config.yaml
hop_length: 160
input: "log_mel"
norm: "layernorm"
dropout: 0.1
mixing: "mixup"
loss: "binary_cross_entropy"
init: "small_normal"
lr: 0.0014
precondition_frequency: 16
Rows from block 8 of a small sound classifier, named by matrix and row number. Rows with one number belong to one neuron. Each number is 500 + 40 x the weight over its row's rms, rounded and kept within 0 to 999. All counts start at 0. Numbers have three digits each. After the name is the row's rms in percent of the matrix's.
After each neuron's rows are labels from the 100 clips, of 14976, where the neuron reaches its largest size: "top examples" is what is common among them; "lies over" is the class under the peak. Only what is clearly more common there than usual is listed. The data: short pieces for a synthesised band: melody, chords, bass and drums.
# gate: MLP gate (model.blocks.8.mlp.gate.weight, 512x256), inputs 0-127
# fc1: MLP up (model.blocks.8.mlp.fc1.weight, 512x256), inputs 0-127
# fc2: MLP down (model.blocks.8.mlp.fc2.weight, 256x512, transposed), outputs 0-127

gate.236 101:498490533511462465546511517449492510555447545539523463481479501531534471439511461578437483503507488477524519523557451501470484459528518585599499514550502534516554514462521497533535462471493497499515501475543538489510577467439469501527517525471449520498540592506510405458475470540549554471486456490433487459384509527490578553480503465486480513483451551486532505473546474505453502455484
fc1.236 095:511516501444508445474492496435484482538499502472452535600452509464579589440563541480512537506496502462445562531466487468561561472465605538437517513524486504543505496509466507546497381483515509531563447572453507493442523505414500593518487503537396496431460482460541540451530513459476487467524517518445472510522526467543581463515552494465570467516482470496542501499504517531546494449487
fc2.236 090:488451477475539550493516441561505504463502530512486506514463504494493418518480509532510585447523512439525475428531555554515519557563474458480553566438517499442470517430515536537557491416474518422557456472469464451462484436453519508502475419437545508501472433515569527498485427539539483543517476487444486531545596473561567529482598536550518494506538422489516525551470454475466485481491
top examples: oboe-like
lies over: no chord

gate.165 102:488481498464475582537414464538471445531423575543508537525553501503436483512432497533560413504470518516549618510507531460497514530542550496467470534496496498464524519489525421465497517507500487447478533480542519557499510490444545550535514518525525528530517545449496482449558474496560501495463502495500496521528499485418527391467477437565459563460449530490498469511509498521528541549475
fc1.165 100:431402468369491521520397479493473485536476552526496544543563485479464459527506490494439524444470481467498548509491510519494541506537554439539554561534423533516461559486497441475502481471497422493451442503498580478482429541451493492547465578523509473470537571502501463544482464491549504497482570495538474492500452463449504452484429536564491545510457469480488537482520486490464507550480
fc2.165 149:518534513589554484524604497531481535469563533473404474462454533527495480457495485496492531529498511525445434470471511516468500509452465487489519490559550460482535463485470497484577508517538568532520447623504473523496603467574496513527503469517464493523528451497489595465473440501464526526535497499492531451466574508580466600518483479468510444486494519483484512515480407437509505461525
top examples: key: A major; key: A minor
lies over: no chord

gate.142 086:511463488532511434488493448441510527456520512502482435479458538558444509503418411536471512432433499505543577522553584554491495449476504511520556543520536524510476496530537433543523514536484441568614511530459424515497472461565499542480512516592506512500582498524429529485512500488511512495499479582457548498542566542463542483542506471505557475459518542497496468563471520541509430492457
fc1.142 087:493500469550474432525548475429457497450417499473443506501484531520433507513490440539461539518434550485559567513499495603540487480563519477547485472488514495472455492465485477524483499520482544569572484472446485464503478515554506483457566527536496444506576483472483569520469556482547511471458456511483553521444531460467503466513568486516543494541586512517503449486438540520503410508534
fc2.142 100:459526504512481514488511476483561495475453514497506532526474543507421511452462505516593509484422476513469453486475534525471436518481536535435510411521385490485517444541550496530473445455519477431538473501513523487450473542497507507549555422424449531504432471532571526523510490487428486512474484484519558489499512534523455501489515521516431532482559481556536467479479490493536639585473
top examples: organ-like; thin (high-pass); melody instrument: organ-like; text has "noise"
lies over: no chord

gate.421 092:524494569551463509479458523437499501484521447549532551503461529545494464501508465414562516508509508420494566493479548554529520562442536445520544502562479497428460478453525456569484460478542536561574482456438420540550524477422513524449503432539479479457508523466466508502438512476486496529509453523526509460418477523473519463521504436516550525530549497519459506421496544504482575545491
fc1.421 092:521532531537460524511475496416532488506460511508513536523452536519468498506540438484575479481515557484514534549479550539483520533452547474536566586553498452439535536473530439454530496510518485471507548437441367506556515509456547537400450497547481494435551489503505534489471488513515516428516476549476546436492519532509563412513547511507550494566551579538466506461498544528537501528544
fc2.421 092:547488517510551494483596483539405484418539514553477444503491521522537514492482514514452513470500531455537507561474481476455499448463438589513470513487493486481476466499537450500509504453441417438552498475588564462526486480494508502496572570422516463492466532504482428509472526607515497490524444448517474548461488535449362509504431496490502452472508508506435514486510447498511481543529
top examples: square lead; melody instrument: square lead
lies over: no chord

gate.467 121:497399483482570492520549526420500491520442576521575485472500493536464462498505506523449567468458509527500498463452569502503490447443516481489576496574490475540512509523540461424484549459512503536559477528524562581457496503534534499495528455532469521618524447494453564485542502483480542506508521541550475525585512543422507515501532445565498517550493514474483527512418502496583533537536
fc1.467 114:548420444519483521517584532408475530490397539507558485453489474587459409507527475546407530455545478557530557470449587495481510485505527550505535498554541463538466512503538478479473485488464553525552500525559549512520553514611528492502539469535515506577537487554435585495480515468506504512535511466487455532568526552439551554462551476536499520548406518505477491551470491481520522529561
fc2.467 101:468519537535505464528532457511456489510559496494464474517486471359487468494398505530504517462493490505502573492558535531520473553524435428507481533466472513458575472450475563497458563481506523455508568545560465367504434456417550544479562522454482475494480490481540528551548548504488564449477453463538430446477490464585411527494434544518499520468477497480577552500534490447536511470526
top examples: key: D# major
lies over: no chord

gate.389 107:426562583510455530478522444496493503471528479497528481515458473483579525484495514491599560485455461496471508537531509566439475488521542509564464478470511504510503496579506558470467575495505512566515524501494487424568466543513571432475552486528494463501505581516608474463615577432498506528479551498469483466468535458482503519521567494526512515462504435514532486511528573559559499421535
fc1.389 106:502540545491492554516494538487471465503505450524563397586449490542529537477464488483493592516498467480448471515553514471494511491510597476582497483486559505544544550557541549515510539472508498584474504517519512450548491520494541399479594483548463514469503511496536457532522572533554491546551552516468457440427487502573528491517549408560554544464510443485515456477463593570589519441497
fc2.389 103:497465519474484456515475507521532513572483463542467566558527578548520546494435484478425538502494501448505462480536450486489521481550474418524542490416486486523529492477498506499545520431517556541503451531468452537523521526535502561498386551452436522517584455460515458475496534495462541486502487519465553481569452506496534496564440556515529495541529549562437516487496544476470492463466
top examples: key: D major
lies over: no chord

gate.400 096:534533513483497417517468501427515492578464452534522493472535550523540508529496498494558565442445540466578492554498485526559487487441542479543536535468453561444523483476594474534550468441492530468460468461503503500522466515442497510427518466584509523489527444478509538587439490521460483467589463473532510441453501548496516453558500491506497468455609528523548481456504485510530466505517
fc1.400 098:525498552464433470553516494513447485467527468542515567502498504486529483519574481516517480448493483482465505448540573484516527540422520457469614478481497519420503455582556520483504456422483567542480484452435430481555559511473447496461435450526495526524517496523483495442471486522438459505522465478576482522461431513448545492588508508515553493482568548536493461454448538524481517536457
fc2.400 091:493574556478516542509494440490464524415529493483465466548487568565513525435509535503503527487467505473561486486469480507449472511480498609519527517551510477473521496524490478502522519472521497521563551521480507437542458448492460463463571481521507487479539510530562498495453510486616503497478489498512543512432449526518467454517402541474464522539435500451469452529525541532501500488503
top examples: square lead; melody instrument: square lead; text has "noise"
lies over: no chord

gate.162 101:486472444461463468524541491492498518464502468538529521518490487493565463512509527478466495533510430516497506526539468494547542505456446480593509491481490505543496531484500516544475534569487484560464566448562477545545520481495455462465450624509518548549592562483463480513501488466503494568529497546478524441475446544446468521538490431394493534552493485492502481511494579537460487467533
fc1.162 108:484508548515520552504444515529453477519511532461486515555499533497473512498465517503547552457507555468445494445494504553462462466506503499417510505526526484463477503519522448486510489439517500518541452513472511488467479548528539535513546343462450443480469483502511541518511545527476492460476474499491504539494531454543533507464452536577486486514558462519423536493487467486581514524471
fc2.162 104:504466513516544487474463539502483536468530504490474489508452499501513495514435453548425523433545557509485514487536470540514581452498459475562483567519541519502476504513470526502503480512538512530456523412564465579522492471478508533431360558493580482531466570467512468498578490519537495561535491497466422441539462524445483528466512444471557483510465511466495537473511503488447326478535
top examples: string section-like; melody instrument: string section-like
lies over: no chord

gate.379 095:442478488470527456590473501494439472511572545498474527547497492471520530506481520490445522441463418515514559494511450475529492456456530567447512505533426489552530487553501500554442444460524522532476521553530549510532467581491508514437489523522475510586412554451570434465465520452512540515477520518511546477477484545466435550529587479447526535436514504456515529552483491518633463570455
fc1.379 098:486499518418522428526413469509547505565527522447444479442509481559478461520481563532455532489475484498422512436476502447446534428569479519479480493472480544493491634468454472480440539528513487479481541441461489473459420470503542538506482547477486471508474581453464502530500493521479519519548598521490581487503482545508464429540554521545483517528495519508520505465490488486525496559474
fc2.379 089:569532466544538460471573475457452476437481512481557457528508568532425524496474470506494430531448549506550514503459478558454564500577517546472514493515440505518520432486567524486501539417456477507518449503481495483492495518513478474514505543478492475456463449540484469512493498499516514464421435496465535449511444496515547499560496480481516473463541554535559472565539548520575510482488
top examples: open hi-hat
lies over: no chord

gate.141 093:462497482482499531469532521525505486451475538559506459554477469556472516477501477474522522487495465557515533528536573516440575533495536444554479503482527536459480516549542462486503578464464547540541552499492454598499459497467495472546591499533496474504517504598580460428503509523494476467520568484485492478415478472533573494443505419454484515444466473483536438491503510448555579443512
fc1.141 112:522544480482444495535560508480494467431518543545511366470521460508478498542472503505499446536538475571462524466437530586488482509541528533503435510548557481511495472523481405435483531461475475508521526564454522480487522530476576483513597501507472504512482499567558527528587511448521507516509537489508416512459499500480423475418535431558503510475497477533538524551467519554561544552465
fc2.141 108:448494509443521459480493496467537554600482481491569549576496492512533526484528479489476538402460469495512523560569414484597580492507513473532528495425470540469488489472513622529425536472529481495509533452531471537528489545522399496502470548439502504482509484520486386561494484492470492550513481522493546502522444518494557518514485531414499483483486480524499468516505547538462544445478
top examples: key: D major
lies over: no chord

gate.383 105:476520474446490473481456484532396476506499459526470494519575453542528470532461549486444500517566501501488475505547529449567539518472447506523575481504507519496481582488505541500474529530539493470439541463549445482500381522477531500506494396495534448462449492504435478469509590487490444569552495495501492537527509511436449491528479462418519568454475483536500521459474376482528465499490
fc1.383 106:524510485525516537561446516450491471472548524553501511577529457486532482512480559514505489519568535538518513488533507428537545498453451467532467481532568580493497545467503490466508495526555486438500526454505503446531470431521548511476507408492570497417489504515469500520565586560507554502525548489506412486475506503414498447513510440527598517505471484529453564430503480509482459472497
fc2.383 098:442515522492496507493538550514544443539521514509478525498432553562441531448552492515608489530492466451495477490476517533489467561528491442418510492466488448488495402534479511492479451467525515428536463556418523526453515528479519534522560486526487524526504430531522520480544556483466535496465531479499467481492517512478565510498516540505467523575519466582435477500449511514588632583418
top examples: saw pad; melody instrument: saw pad
lies over: no chord

gate.44 090:492525489536473536560533513518541539475499493538543507497509519490480540510483414503503532525472482509431515567509580519506499512517529544607472463477486479592474462523544541554472503506492581488511451489507512465491504526539520545560470476468494389584461444471486464506519490491493505484437533507533480488439541525461473440566475512479459576412515416495519419530526570520484535408501
fc1.44 091:523552489554522553483507543549511508490449508487438482497496505446496535506455386481505461553442481512478561535556571518534511452489555520526479450548462548482455439449560508518488463542424499467428446492497473506449544548503519550524462515530462511550505429484479434571511445474508493509535539424434488504431536528525517498501522486561485556489479488494481437525521520518457457466554
fc2.44 087:541493503473556453553504483523435498488584482525471484456520434461511503443474568477454521537546490459490562552502466560527500455518489510466469547474487478453496506511478427476563499471582502552493449500465514498475477503473508485446607471527465443582517482439491491505472501447561505506498511476570470529435438508537456581464514523503500506495462506476459519503484431502541515496511
top examples: vibraphone-like; melody instrument: vibraphone-like
lies over: no chord

gate.299 098:523452398527524498429524487471505511493450480510520495554453546489479478495481382474484531501510547470558479506550533575583551470493488525506464533535482524490458501519555493510467523468440514494471438506465496452546482478539519540531445485485464429497509448465529477452478506471472480552458523387489520489444531535441534555559522461479488564488528522498558492492561493461484503501463
fc1.299 093:494504504544531528558515516500493524462575527531503504518521473560502446525440408509479529514466504504512533546545571552492530485536543558561521525476525463540493472543511497515485507544504527529524441436489515529500547507538527494541427463458501447551481469435505484528491490470460515492488585489575482454525558475464471466515589517519453544550471473488551556507531562493510535424473
fc2.299 091:507542481498572463551471530499483502460561508527489525500516515450550482472526577510540462567606445433483548503446515509520504509524487496500504533451523525486500505464519459495504553507526529556484507485478458480454540521467491527504630484600484473600537505501488517517505480498542570502489499466512448558458404491545441552544437490583505433451493474510474503479482454511505521456475
top examples: vibraphone-like; melody instrument: vibraphone-like
lies over: no chord

gate.216 128:502514549504517513504476460564457530504458511547416542584471506513532460512494511538480583478483526461475502494522573548541514530497503512488462510545541528484611566472537471492457536516466559523490447472513509537440495573464568537456483483564463428507500523531588454534508486547525486566468477488463551533515515549529505511524555472559473462486540517482482421496559462422433477552470
fc1.216 125:506505495525475525486485504541502490517438478554472540579469499524507438511543499515436592508501469473495535502519564500562489527464507518536469508518570526495587541497494443482446516477516531491422457550501479505471528547508506508475533542544482443503543512495580486481474489552529500584437470530487500543556542517496533448541562477508450494463556516479499449494554521431499506546572
fc2.216 133:517495508508548491517518470465529513517544578460492473486514548514517564495507482520535436535527529509522525459457492535460492478600538479514546494505465520539449440513541517506543461481498484550538597463521548497553503457478555525575488460467503568546520504586420544516521460453460509480586542471515541486379498525495512540442527511486510488557449497547497571541456458533500532436471
top examples: kick; drums; drum pattern: bossa nova
lies over: no chord